Weights of a small self-supervised image encoder: arch vgg, depths [3, 6, 3].
Rows from block 3 of a small self-supervised image encoder, named by matrix and row number. Each number is 128 + 32 x the weight over its row's rms, rounded and kept within 0 to 255. All counts start at 0. Numbers have three digits each.
After each channel's rows are labels from the 100 images, of 14848, where the channel reaches its highest value: "place" is the part of the image that holds the peak; "colour at peak" is the nearest of a few named colours to the mean colour under the peak. Only what is clearly more common there than usual is listed. The data: short English words printed on busy colour backdrops. In brackets: how many of the 100, against the usual share in percent.
# conv: 3x3 conv (model.blocks.3.conv.weight, 112x64x3x3, each kernel summed), inputs 0-63

conv.3:131122175128115110123118150148099152135156177159245122133159152150114046135130146052089096167101182148082102114126157129117143147173145123125126160149150152137085119144138127157113163199135127
place: middle left (37 vs 9.4)
colour at peak: grey (45 vs 20.8)

conv.63:149174112129131141127109069094168112151218157124030102121181119153092118170116092139129149086152156138127068129173102129119138124167139205182094151088145147138127103142129117131135112159149147
place: top right (33 vs 14.1); middle right (28 vs 9.4)
colour at peak: black (44 vs 17.9)

conv.70:140123203116083142179101166093111143080185107146086162138168130124134099136146150105146137078136197118131188111156136110120100174202179116159133152185173109113121082158097152152117127103145117
place: bottom centre (27 vs 9.4)
colour at peak: white (31 vs 12.8)

conv.13:101153126103114117201116161143135143190132138112123126153194119134125115156157107152128114103138197124132116111075137132101101130202255137131098133133142131138154116142127122109125162123102122
place: bottom right (41 vs 14.1); middle right (33 vs 9.4)
colour at peak: black (41 vs 17.9)

conv.66:139110163119130156163134164126139087128089177129049044130215136129134111131125157152165156087134143194167114132159127125127139122177181118153140134144115137043149146115129112127094121067131102
place: top centre (52 vs 9.4)
colour at peak: white (36 vs 12.8)

conv.81:153139145137122095171171120138148077129159168124143081117219123134111112112125152119117116123131176111112146128128132118144150137249247121104183110149131148105109133121112110134098146114112110
place: bottom centre (49 vs 9.4)
colour at peak: white (53 vs 12.8)

conv.74:122156148143125160165115156107150164170143167069144156144202140139147135140168142131150149124136149151149123117149082150091120076181253125142142143144081130184140103147148151066130153162135131
place: top centre (26 vs 9.4)
colour at peak: white (30 vs 12.8)

conv.5:143162108139095099140127084106155114104184160140083144089134126102087088134182189120137100067158161128104145075133143151113145149154082090146136188104174141083139115189106177153092079089159133
place: centre (33 vs 6.2)
colour at peak: grey (48 vs 20.8)

conv.26:133140175108091149095157104122149124142133235138160120089191114113085094117131113139144101171133160189095142072109134126141128155115229133167091120160156139120183124123116096136131133177149136
place: middle left (29 vs 9.4)
colour at peak: grey (58 vs 20.8)

conv.1:136125120130129163085135082151000122103142116139126166107120141103139111074120086139124148108117119120169152130180133104134142136055071041176079096124130126125122156111126112149111113116139147
place: middle left (28 vs 9.4)
colour at peak: grey (53 vs 20.8)

conv.51:116128108107128136193105098151101116189104122135059188110169120166125161139112101122133123051103171137149117136175130121117118119165174229179182114136122135082127135155124112115114083148086117
place: centre (37 vs 6.2); top centre (34 vs 9.4)
colour at peak: black (53 vs 17.9)

conv.41:138114097102107162132080131077130129077112154155157177127134084122138100156139143130199190086169095179188130128085137110094088158110110112165118146154206098131102095157120146162074112122154168
place: middle left (33 vs 9.4)
colour at peak: brown (55 vs 25.3)

conv.68:101112103115151104198131149123158148068202090132129106146150130109139116255109202125115134113091164112159197132180135129121107145153127141140089143117188127124097131124103127133103115121115130
place: middle right (52 vs 9.4)
colour at peak: grey (45 vs 20.8)

conv.38:105134138132113108149128103117115137137156149126132161086152050254083111124144145137123140121147155134109170099177120000125141124186129117104109144131115125126174124137126157142122136143140138
place: middle right (31 vs 9.4)
colour at peak: grey (54 vs 20.8)

conv.77:159155193134125125156118164106160148154162158117091129120255113110132123174144130127135135089135137127127140126104126130097117120174217158110072148110145116117132107166141141100124150105129134
place: top left (70 vs 14.1)
colour at peak: black (86 vs 17.9)

conv.108:152160148099084100207146136137158149117109159132139148134200106146115138139101128106143122082181101186130166080091122117115108150144226172176095144141152112173169121115096076146160105107135134
place: middle left (58 vs 9.4)
colour at peak: black (80 vs 17.9)

conv.33:144160178125130135147120140101132166147138138112113121162204055135139131193108112146124122163139156124128098116145124164120127120202225139166054142188115125169138110108136112110122132177078161
place: middle left (52 vs 9.4)
colour at peak: brown (55 vs 25.3)